{
  "encoder_arch": "vit",
  "model": "masked image model",
  "dataset": "made-up ball-and-stick molecule models",
  "train_examples": 97500,
  "image_size": 40,
  "crop_scale_min": 1,
  "horizontal_flip": true,
  "color_jitter": 0.2,
  "method": "mae",
  "mask_ratio": 0.6,
  "loss": "mse",
  "encoder_norm": "layernorm",
  "encoder_norm_position": "sandwich",
  "encoder_activation": "gelu",
  "encoder_mlp_ratio": 4,
  "encoder_head_dim": 32,
  "encoder_fused_qkv": true,
  "encoder_bias": "all",
  "encoder_qk_norm": false,
  "encoder_parallel_block": false,
  "encoder_inner_norm": false,
  "encoder_moe": "expert_choice",
  "encoder_num_experts": 8,
  "encoder_moe_every": 2,
  "encoder_expert_mlp_ratio": 0.5,
  "encoder_experts_per_token": 2,
  "encoder_shared_expert": false,
  "encoder_patch_size": [4, 4],
  "encoder_layers": 8,
  "encoder_width": 256,
  "encoder_positions": "learned",
  "decoder_width": 128,
  "norm_pix_loss": true,
  "decoder_layers": 2,
  "optimizer": "soap",
  "beta2": 0.95,
  "learning_rate": 0.0018,
  "beta1": 0.95,
  "shampoo_beta": 0.95,
  "eps": 1e-08,
  "precondition_frequency": 16,
  "max_precond_dim": 512,
  "one_sided": false,
  "adamw_lr_other_params": 0.00085,
  "max_grad_norm": 3.0,
  "ema_decay": 0.99,
  "max_steps": 17900,
  "batch_size": 256,
  "epochs": 47.0,
  "lr_schedule": "cosine",
  "final_lr_fraction": 0.1,
  "warmup_steps": 530,
  "weight_decay": 0.2,
  "adamw_weight_decay_other_params": 0.01
}
Rows from block 5 of the encoder of a small masked image model, named by matrix and row number. Rows with one number within an expert belong to one neuron, the router's apart. Each number is 200 + 20 x the weight over its row's rms, rounded and kept within 0 to 999. All counts start at 0. After the name is the row's rms in percent of the matrix's.
After each expert's rows are labels from the 100 images, of 14848, where the router gives the expert most weight on average: "responds to" is what is common among them. Only what is clearly more common there than usual is listed. The data: made-up ball-and-stick molecule models.
# router: router (encoder.blocks.5.mlp.router.weight, 8x256, trained with AdamW), inputs 128-255
# up: expert up (encoder.blocks.5.mlp.up, 8x128x256), inputs 128-255
# down: expert down (encoder.blocks.5.mlp.down, 8x256x128, transposed), outputs 128-255

# expert 7
router.7,093,198,163,209,201,201,216,218,202,218,203,210,188,212,220,227,224,190,191,194,200,175,148,182,184,211,235,218,225,223,236,187,226,221,192,213,183,214,219,228,214,220,204,214,162,195,209,235,162,171,179,176,187,216,196,192,168,188,214,204,187,182,196,196,208,211,210,206,194,180,172,203,204,236,165,207,154,208,190,219,207,168,204,208,203,243,195,180,214,207,224,179,200,190,179,197,213,199,228,201,179,210,141,169,177,176,189,230,211,197,198,188,154,200,177,193,214,202,175,180,175,196,199,196,206,204,167,244,202
up.0,088,205,224,198,172,224,217,207,209,202,242,200,190,202,217,194,187,194,215,178,196,220,233,188,170,196,209,199,214,219,206,191,214,196,191,179,178,227,220,224,237,209,173,159,211,170,221,201,208,203,185,183,210,217,187,193,176,140,216,174,172,205,179,201,220,183,196,188,192,178,203,221,179,195,201,160,204,214,205,191,173,207,191,178,186,194,203,203,177,183,202,199,218,192,197,203,197,184,212,196,226,225,217,199,208,193,208,180,223,200,178,187,201,203,192,234,216,187,241,242,200,212,191,205,219,226,223,179,183
down.0,095,187,208,177,200,212,197,201,198,189,154,207,201,215,210,187,224,218,169,239,182,223,184,192,250,148,237,197,197,175,209,231,211,194,197,227,209,214,192,197,179,214,223,207,181,213,194,214,199,187,177,203,217,215,210,192,219,244,154,218,204,201,214,195,190,197,207,202,199,194,218,193,205,206,211,205,216,181,192,241,205,181,229,223,213,204,209,216,242,231,223,206,202,201,198,201,217,176,201,219,211,192,211,207,190,222,228,209,193,208,197,197,215,192,200,204,235,187,197,173,179,173,198,244,207,209,177,197,198
up.1,096,192,212,171,216,195,174,196,174,201,183,215,220,235,237,199,234,215,183,214,192,216,163,196,217,232,181,161,201,205,179,197,179,185,210,178,228,219,191,207,227,187,207,203,202,209,172,207,220,177,190,188,169,176,225,178,248,206,185,189,179,196,175,181,243,183,181,183,203,192,192,230,199,207,182,181,210,206,187,196,184,204,205,185,216,178,231,173,197,192,183,186,217,198,165,202,187,198,220,195,161,202,262,201,212,189,191,212,183,174,230,196,226,205,180,198,192,252,228,195,223,207,182,226,196,216,176,206,187
down.1,098,198,187,208,170,204,216,203,195,208,198,201,212,192,172,179,181,172,207,207,198,184,191,190,191,199,217,230,197,193,212,223,205,212,175,197,234,186,219,187,153,176,188,200,196,198,209,192,144,237,223,161,166,201,218,201,217,211,204,222,229,201,225,173,192,212,185,225,208,207,235,204,183,205,213,225,186,201,212,158,197,219,193,194,189,174,155,207,170,229,163,201,195,201,217,179,196,200,171,205,206,206,167,210,194,202,224,199,187,182,201,188,211,217,210,188,212,188,229,190,223,231,192,230,205,175,208,202,231
responds to: branched; balls: twelve

# expert 4
router.4,127,210,199,146,225,195,197,183,199,209,178,203,248,212,212,199,209,192,199,193,234,208,209,229,199,199,183,199,153,205,193,210,162,213,191,183,200,187,236,190,167,186,182,197,232,206,190,203,252,233,188,227,207,197,254,192,192,225,205,223,187,200,206,194,196,209,226,207,208,201,208,203,190,199,215,201,177,200,225,201,184,199,218,210,223,200,168,160,193,211,210,195,203,189,213,209,216,181,198,202,236,199,216,203,227,214,200,195,205,206,233,180,219,187,206,198,189,196,248,215,251,189,224,201,222,190,222,207,170
up.0,143,210,190,246,179,185,212,209,225,176,205,205,199,208,185,187,179,175,214,180,182,185,234,206,196,200,210,206,195,199,233,215,212,189,195,219,179,226,235,187,207,212,197,233,187,187,216,180,236,250,230,221,169,208,160,212,180,216,165,181,236,187,214,187,216,212,177,210,165,210,249,236,218,194,212,221,203,185,206,166,180,214,176,205,195,189,179,243,171,186,184,201,180,195,222,211,225,202,248,205,196,178,233,188,205,211,204,217,193,201,154,197,215,196,207,190,175,191,186,196,206,213,220,185,179,184,163,152,200
down.0,134,176,193,208,193,211,218,207,206,176,254,220,182,179,198,191,197,194,204,173,206,218,167,208,219,202,206,250,221,225,225,194,208,225,215,214,198,231,201,209,204,207,194,217,173,216,215,205,155,210,218,209,183,209,191,246,182,189,224,169,189,196,233,185,208,201,183,195,187,193,179,216,227,182,240,206,208,183,234,168,178,205,187,192,197,187,192,209,186,172,181,200,163,208,208,219,215,214,194,196,177,198,198,207,157,211,167,236,200,187,174,192,185,202,232,195,186,176,183,193,186,239,205,170,173,199,183,185,214
up.1,124,184,237,228,221,190,177,208,192,213,169,186,211,218,195,208,225,189,220,177,191,191,203,162,201,177,197,221,198,166,177,228,174,177,193,193,227,195,179,237,210,216,204,186,205,164,212,194,210,206,189,195,199,212,194,209,225,234,207,194,242,159,218,231,185,189,214,189,176,145,197,169,195,188,207,221,206,211,161,188,188,221,213,191,208,242,236,216,191,226,204,190,174,159,212,225,190,172,183,212,219,196,195,253,198,198,165,229,193,194,191,213,195,180,153,231,192,216,219,201,175,187,206,191,194,169,194,203,230
down.1,113,178,207,199,212,222,162,202,227,156,217,223,229,165,217,174,200,199,214,243,206,220,209,241,232,206,211,194,207,211,192,191,235,185,206,170,208,185,224,210,179,207,215,156,200,233,202,196,220,189,214,225,221,210,193,177,208,206,211,207,229,170,197,185,222,203,215,201,207,213,178,226,197,222,238,205,234,172,210,196,209,175,171,184,152,202,199,175,196,214,202,195,216,207,197,204,219,204,176,234,211,201,230,184,193,224,161,204,199,219,234,195,182,182,253,194,199,167,167,161,202,196,215,198,242,168,162,180,230
responds to: space-filling; balls: three

# expert 6
router.6,076,196,205,149,211,204,202,209,203,192,184,202,154,195,229,193,202,203,195,200,181,219,222,211,213,208,188,230,180,196,202,176,181,180,189,200,205,175,206,193,152,209,199,177,184,197,197,160,235,212,203,186,281,226,180,207,204,213,231,241,173,229,185,195,205,181,205,180,197,178,214,212,199,190,207,219,187,202,166,192,204,192,220,225,222,218,211,177,207,199,223,205,200,172,172,199,202,204,161,202,187,205,192,193,218,185,172,170,206,225,204,188,211,214,159,201,190,180,222,210,228,199,192,191,231,213,166,230,186
up.0,082,214,217,171,210,233,196,188,188,220,206,202,163,169,179,201,200,191,179,205,155,192,218,231,228,205,208,194,195,190,177,193,196,220,209,206,195,218,195,204,225,215,234,206,170,191,187,171,196,215,241,216,180,173,201,169,200,161,200,217,172,219,198,197,190,203,208,188,174,222,182,191,215,204,220,213,200,172,232,181,210,186,193,215,211,192,195,197,236,202,228,205,189,208,198,218,199,190,206,181,173,219,193,202,170,203,224,210,207,207,201,174,163,211,197,230,193,157,234,219,222,186,194,185,263,237,195,211,188
down.0,085,171,204,181,187,213,212,186,190,205,190,217,198,211,200,199,201,231,194,191,217,178,202,219,141,179,180,227,197,181,218,197,169,185,238,216,220,212,175,195,219,179,162,222,207,166,242,195,239,200,198,188,207,177,172,201,185,203,218,213,216,167,187,206,170,197,218,226,178,174,163,195,210,215,203,166,183,170,207,203,204,206,206,175,171,212,212,199,203,210,198,172,215,221,207,167,182,151,161,221,206,168,195,194,231,195,169,187,195,240,210,210,183,189,207,217,224,172,178,221,211,194,176,211,219,208,189,191,215
up.1,076,193,211,179,225,225,216,198,183,232,203,239,232,169,175,222,202,200,161,190,202,217,225,209,159,232,201,211,200,181,182,199,161,222,204,216,191,194,227,160,206,171,213,189,199,195,176,179,184,213,185,189,173,215,199,197,210,197,194,198,216,204,191,194,182,184,182,209,179,184,191,216,231,186,186,205,182,210,194,166,197,225,175,178,186,206,218,212,209,214,202,218,222,225,220,233,181,199,226,137,171,222,203,196,184,185,171,229,228,209,189,219,195,206,186,183,207,211,188,211,223,214,172,197,207,166,194,207,209
down.1,080,185,216,209,227,177,199,205,148,184,172,190,183,220,208,211,211,187,225,203,228,209,216,184,163,212,216,197,210,183,188,212,209,207,212,229,201,183,219,200,206,216,196,194,180,213,208,199,216,182,204,204,230,176,187,208,203,232,230,210,221,235,192,249,216,212,222,210,208,216,182,195,206,202,200,206,242,206,193,194,220,191,200,219,191,185,192,214,212,196,191,177,188,193,201,188,235,184,185,209,188,183,207,208,214,226,214,189,162,198,208,163,195,215,213,178,253,203,220,190,162,177,174,216,183,237,196,169,217
responds to: balls and sticks; balls: twelve

# expert 1
router.1,086,143,196,216,167,186,192,193,175,186,209,237,209,219,192,190,189,206,185,254,260,198,157,178,190,188,206,224,210,179,178,224,201,183,212,198,214,227,195,177,217,190,216,222,216,189,216,231,191,144,221,201,203,173,231,199,202,180,188,196,192,176,184,216,195,208,181,205,184,203,185,178,206,201,209,224,200,185,201,217,225,202,203,205,205,183,187,176,190,189,189,234,204,213,241,261,209,186,196,272,201,178,214,181,163,234,222,214,182,219,183,240,202,195,187,230,209,234,226,188,202,199,174,227,180,196,172,174,211
up.0,096,195,191,180,182,213,190,224,197,182,226,184,212,180,169,216,217,234,207,236,204,196,220,226,199,213,159,203,206,172,193,199,181,201,202,187,231,200,202,208,193,202,185,191,221,191,195,213,211,191,198,194,191,164,190,211,203,190,204,199,171,196,214,223,170,213,189,200,202,153,191,182,167,227,233,210,189,210,231,210,233,183,193,184,215,161,209,190,207,207,205,249,185,206,197,256,170,192,196,221,212,222,218,209,202,168,212,160,216,237,208,218,222,167,194,192,229,201,225,186,177,223,209,215,224,196,179,223,188
down.0,086,193,195,200,172,205,227,156,184,186,195,183,238,213,204,201,168,225,200,211,212,192,209,215,186,168,247,221,207,160,245,158,213,171,228,200,208,219,191,206,247,209,214,216,213,194,217,186,198,189,187,192,188,207,174,186,192,199,246,206,207,199,190,179,200,193,199,231,220,197,211,202,208,221,199,202,240,203,196,202,243,233,192,194,186,177,201,176,213,189,188,196,222,204,204,175,230,199,218,175,208,161,185,182,216,205,207,231,214,200,206,185,203,198,168,223,184,197,210,192,178,196,204,230,186,187,236,169,201
up.1,092,179,187,188,195,193,189,224,190,195,179,193,192,205,215,199,233,222,209,246,180,162,234,235,185,171,202,227,182,173,172,184,209,160,216,199,203,201,215,192,210,218,204,196,203,216,215,200,215,211,180,176,199,216,208,209,200,202,195,185,198,185,166,193,203,231,223,203,207,196,189,240,177,197,216,203,194,215,222,232,216,170,188,161,181,154,216,194,218,210,187,222,215,187,179,231,209,214,216,162,212,229,256,192,186,219,177,204,203,205,208,196,186,186,200,210,213,168,219,178,218,193,206,200,238,195,209,217,218
down.1,080,222,196,240,170,198,211,212,204,238,190,222,222,169,203,201,222,196,216,189,219,179,223,218,194,201,199,173,184,249,218,260,194,219,209,201,184,197,187,197,177,190,180,188,225,216,190,226,183,215,195,215,218,204,204,216,214,211,200,201,206,226,216,241,198,212,216,212,218,223,212,183,176,222,158,191,201,211,219,185,227,236,228,198,218,210,224,205,178,177,192,213,213,225,235,190,189,199,194,238,179,183,203,223,216,186,196,180,194,200,178,190,198,206,207,162,195,221,215,206,203,249,222,210,216,228,204,207,175
responds to: space-filling; dark backdrop; branched

# expert 2
router.2,104,242,206,219,242,191,187,215,208,190,194,187,209,206,203,186,181,200,209,183,198,228,168,197,206,217,182,178,165,213,193,197,194,185,214,218,188,222,194,216,180,205,216,168,220,233,199,151,216,147,192,219,183,221,175,155,183,180,216,188,203,220,218,192,223,197,236,195,203,180,197,198,193,185,175,146,215,211,200,214,215,197,213,189,194,197,203,234,208,206,217,196,211,192,175,144,215,199,227,161,189,187,162,217,222,205,181,177,203,189,214,185,192,196,221,225,215,200,204,219,194,201,194,180,212,217,240,189,205
up.0,096,206,207,219,184,196,203,240,194,182,192,203,194,199,180,213,205,184,257,156,182,178,185,185,188,183,200,223,181,183,199,199,230,219,177,196,181,217,191,154,195,217,206,209,175,188,210,197,180,179,211,224,212,206,197,224,176,186,178,219,135,185,162,191,187,195,198,199,181,200,228,222,198,208,214,233,182,214,209,211,236,219,218,199,216,173,215,209,221,194,197,219,195,218,169,194,225,230,214,188,230,206,187,248,196,190,204,188,236,195,195,202,197,205,212,177,179,188,227,201,211,221,202,203,197,219,179,222,201
down.0,103,231,195,222,207,194,196,240,217,159,194,215,205,226,195,199,185,210,212,216,197,180,210,200,180,177,209,220,191,191,203,236,202,181,197,223,208,183,221,172,233,200,207,212,253,195,170,238,217,197,220,177,206,209,172,225,165,192,187,202,225,174,188,191,182,210,189,207,199,207,219,189,196,162,193,206,210,187,244,246,156,203,226,176,214,193,174,181,219,213,176,178,160,193,199,157,218,189,202,193,223,226,206,246,221,212,191,184,184,201,186,167,209,205,184,214,214,217,205,203,204,217,179,196,173,216,226,187,175
up.1,095,171,222,195,199,190,217,228,196,176,194,204,244,172,205,207,213,192,222,228,177,225,163,183,208,220,219,229,170,178,216,217,225,226,190,207,194,235,219,201,186,198,185,208,228,187,207,197,194,206,233,219,221,211,196,183,206,215,228,214,174,164,205,171,204,167,195,188,198,213,174,240,191,199,227,204,198,232,208,222,205,194,198,208,194,215,217,239,172,226,209,180,211,167,184,157,215,197,235,205,168,175,205,193,231,197,222,215,170,199,175,192,197,209,179,171,191,172,187,181,188,213,242,185,197,189,217,219,191
down.1,105,207,204,193,206,205,187,194,180,200,247,202,195,218,248,189,173,184,199,203,183,189,192,248,201,208,181,198,185,168,164,212,199,198,208,171,192,192,194,211,188,183,233,176,168,217,191,194,202,210,191,225,230,210,191,216,197,183,184,180,171,192,205,185,229,232,223,231,216,178,220,195,181,213,225,196,175,193,185,197,215,190,167,179,188,187,190,197,200,183,201,220,200,196,196,214,202,194,197,233,200,208,234,230,239,194,205,204,172,207,209,171,225,213,212,171,209,197,245,200,213,180,226,222,186,187,193,165,217
responds to: dark backdrop; branched; balls and sticks; balls: twelve

# expert 3
router.3,101,182,195,135,196,201,202,183,194,214,195,164,175,194,211,205,213,206,187,180,167,192,235,198,201,215,158,201,168,191,190,181,178,172,188,214,195,165,194,192,167,198,192,177,200,215,190,209,187,234,200,199,237,198,192,225,203,233,205,232,202,178,202,197,217,172,201,200,212,179,196,255,209,195,229,193,183,218,171,230,186,235,197,205,216,162,169,158,197,219,214,194,188,229,176,177,205,184,192,152,195,211,232,221,215,197,207,175,194,150,218,213,202,214,131,204,189,189,225,190,204,195,199,192,204,201,186,230,182
up.0,094,189,207,175,199,193,204,211,213,209,183,210,170,234,161,234,183,199,183,197,204,198,196,237,224,179,156,197,172,202,207,209,186,200,190,215,161,207,220,206,216,201,193,208,175,148,211,200,239,224,198,214,221,186,194,208,224,149,206,189,221,213,181,202,191,189,195,238,205,174,168,186,194,202,211,198,205,190,208,209,200,191,205,191,200,200,208,206,234,198,205,225,161,198,196,214,199,200,209,184,202,218,219,164,211,182,204,227,181,164,175,195,207,203,230,235,183,205,218,211,229,207,213,176,209,203,186,227,216
down.0,115,193,176,210,189,225,197,226,209,227,188,232,184,194,223,227,210,177,191,196,201,200,168,201,189,172,199,208,216,171,180,200,217,174,188,230,230,175,206,212,248,222,237,197,188,229,168,153,144,187,188,195,202,195,223,212,168,194,203,182,179,224,183,210,231,197,176,209,176,216,197,190,188,190,210,172,197,228,192,213,181,227,186,187,185,180,193,205,197,218,236,189,237,200,195,183,185,204,174,176,208,184,216,172,177,209,181,192,206,190,197,205,190,182,173,201,169,178,219,220,188,211,193,221,202,195,163,153,181
up.1,101,189,192,199,212,200,208,192,232,220,189,193,224,238,212,153,167,154,191,187,219,184,209,238,202,200,196,217,158,208,178,197,202,220,226,201,212,177,160,244,184,205,187,181,187,182,157,206,201,175,195,206,179,193,190,195,182,171,209,194,208,184,181,206,190,214,226,169,215,202,223,238,177,206,210,187,199,234,183,187,225,149,203,194,237,198,218,191,231,225,192,191,171,222,196,223,178,215,191,229,180,188,195,195,179,240,200,197,220,205,216,188,207,190,206,197,198,197,227,204,191,207,194,201,229,203,193,211,227
down.1,105,202,211,203,183,189,220,172,214,195,214,196,223,173,197,197,205,244,214,220,180,207,206,210,196,182,210,217,193,211,191,216,206,216,167,196,182,199,192,201,205,191,189,223,218,221,217,206,194,227,166,202,220,204,212,235,162,249,156,210,148,204,216,181,224,188,203,193,207,194,193,166,202,200,207,217,183,177,196,186,174,205,232,213,183,217,192,214,186,203,223,208,193,181,205,206,177,185,220,169,220,167,154,230,185,196,170,192,166,195,196,190,179,185,218,228,208,194,211,176,194,217,223,213,185,223,238,188,198
responds to: balls and sticks; balls: three

# expert 5
router.5,083,209,214,227,173,207,196,212,203,201,208,196,189,200,182,198,198,205,188,159,171,209,256,196,200,197,189,178,216,193,196,204,197,238,193,196,173,186,200,202,192,202,170,218,203,180,189,222,227,248,201,191,199,193,209,187,216,197,189,185,242,207,199,211,176,197,182,193,175,229,212,201,193,201,209,204,227,216,207,194,213,201,179,178,189,210,234,222,187,116,176,223,193,221,209,247,160,235,189,207,209,169,252,221,212,215,222,192,190,211,200,188,211,197,222,189,196,172,197,192,210,207,210,182,175,169,210,166,187
up.0,093,196,228,228,167,182,206,197,166,219,165,186,256,221,185,193,181,211,178,180,220,200,200,212,190,232,236,186,208,200,199,210,206,247,199,200,203,211,182,223,151,212,212,199,179,199,223,217,186,207,183,187,219,204,183,213,232,187,168,194,214,180,211,218,224,212,162,225,172,198,185,201,251,187,215,188,206,217,207,207,219,217,209,189,202,221,152,228,201,196,205,218,228,209,195,199,193,252,196,190,238,201,221,219,190,213,227,180,179,175,189,162,234,203,219,185,183,186,217,187,208,187,196,162,252,200,222,203,187
down.0,085,223,197,195,228,247,214,200,199,223,221,205,217,199,233,201,239,198,188,209,204,214,204,237,212,176,200,243,167,206,248,207,177,187,180,193,174,181,200,208,188,176,193,171,227,190,159,194,204,207,204,241,166,204,208,154,183,187,214,200,218,216,198,173,223,196,191,197,203,200,184,177,190,204,240,191,223,186,211,219,219,238,188,198,186,187,222,162,184,202,171,202,179,179,205,209,221,228,178,195,179,195,261,187,209,186,173,231,182,214,211,209,190,235,183,166,215,204,193,211,174,209,190,216,192,206,178,210,202
up.1,093,213,276,174,228,207,230,230,203,210,189,167,218,178,199,241,210,175,228,187,223,201,223,196,183,223,180,180,195,228,202,191,185,204,183,197,158,196,218,187,200,230,182,201,209,215,166,214,187,205,218,211,203,233,180,241,181,223,207,187,205,190,197,227,221,184,192,171,209,215,223,205,202,187,184,202,210,210,208,206,193,206,220,220,199,202,219,208,190,197,222,221,183,217,200,204,244,190,205,198,201,207,185,237,153,224,200,232,218,172,189,161,222,217,176,200,194,179,180,207,247,183,169,166,188,178,192,220,239
down.1,094,177,196,205,194,195,199,195,163,207,199,201,187,183,190,191,191,213,168,215,185,185,169,213,242,213,209,206,213,187,187,183,211,197,219,184,233,211,170,213,177,167,229,174,239,183,191,194,182,185,191,195,199,200,233,164,210,159,196,210,216,246,199,200,166,205,210,233,173,197,172,192,210,212,224,193,160,208,167,192,207,178,173,178,200,220,191,206,203,182,207,188,236,218,218,219,185,194,232,206,198,229,216,164,217,181,195,167,183,211,191,233,179,207,209,192,213,221,173,203,193,200,199,187,201,175,209,207,160
responds to: space-filling; branched

# expert 0
router.0,118,205,232,164,212,191,208,224,197,207,187,175,187,208,198,196,201,201,206,207,167,201,183,218,243,196,197,242,187,199,192,195,202,173,213,186,203,198,196,186,153,186,194,212,172,183,194,198,198,193,206,208,271,178,191,193,216,225,216,230,186,215,166,186,193,156,217,177,208,152,197,266,174,197,229,208,222,195,182,193,193,206,230,233,215,189,200,177,207,224,236,202,214,188,171,186,200,234,179,180,210,217,195,199,191,191,199,203,189,199,209,219,234,221,154,193,187,191,199,204,188,172,184,191,210,197,180,229,212
up.0,095,193,214,213,194,180,216,200,215,200,194,202,207,174,183,206,201,181,200,215,185,198,196,223,218,204,204,239,196,183,192,196,211,218,214,219,163,211,202,194,204,182,186,204,198,201,218,207,164,178,206,199,235,164,152,223,196,187,186,205,207,187,230,229,192,185,210,176,191,182,245,207,201,165,202,217,212,210,166,207,218,232,216,228,217,190,189,218,224,191,209,197,205,224,170,179,175,214,210,173,184,202,231,204,214,185,233,202,170,210,193,199,174,218,160,209,195,197,166,191,209,220,217,206,192,214,205,237,205
down.0,084,200,173,184,241,205,195,203,224,210,213,205,189,238,215,223,192,224,206,181,192,215,210,171,196,183,197,157,171,209,252,193,203,199,200,190,212,204,189,194,192,223,227,205,216,206,221,195,214,226,153,231,148,229,215,151,173,190,205,189,187,208,171,182,161,210,164,229,213,211,205,159,198,202,205,188,196,205,203,234,180,188,195,194,207,189,192,188,154,193,214,192,212,205,213,171,228,206,202,210,199,174,218,185,230,224,194,181,214,220,200,211,193,201,187,204,235,217,218,218,202,173,205,187,241,191,218,175,187
up.1,085,183,198,218,205,195,216,183,201,238,208,225,191,190,201,197,214,227,177,215,206,201,212,182,199,219,180,202,205,170,203,214,178,168,199,200,233,207,155,239,190,222,209,175,212,190,208,166,224,211,198,185,230,187,185,162,220,254,174,186,186,191,177,217,184,174,189,175,203,198,224,215,154,210,236,169,179,195,203,203,177,220,207,205,210,216,189,182,173,241,213,195,185,201,181,202,211,193,200,186,197,198,180,203,184,210,193,193,189,235,209,192,209,202,186,232,213,161,198,219,196,203,196,164,188,215,169,186,168
down.1,084,219,222,258,205,208,194,205,230,180,217,225,217,220,172,191,209,203,199,159,194,193,208,200,187,175,249,162,204,226,237,195,176,178,236,189,215,182,210,162,211,229,227,213,185,210,165,221,240,195,200,191,202,177,219,228,175,199,216,177,213,178,199,172,207,199,185,181,233,186,192,198,236,198,195,196,201,172,199,225,211,201,204,187,206,202,242,233,233,191,203,210,200,223,214,209,207,196,146,206,187,202,205,201,174,208,193,193,173,213,197,184,168,210,232,196,203,192,198,197,244,231,180,173,209,205,203,210,218
responds to: small balls on sticks; dark backdrop; balls: three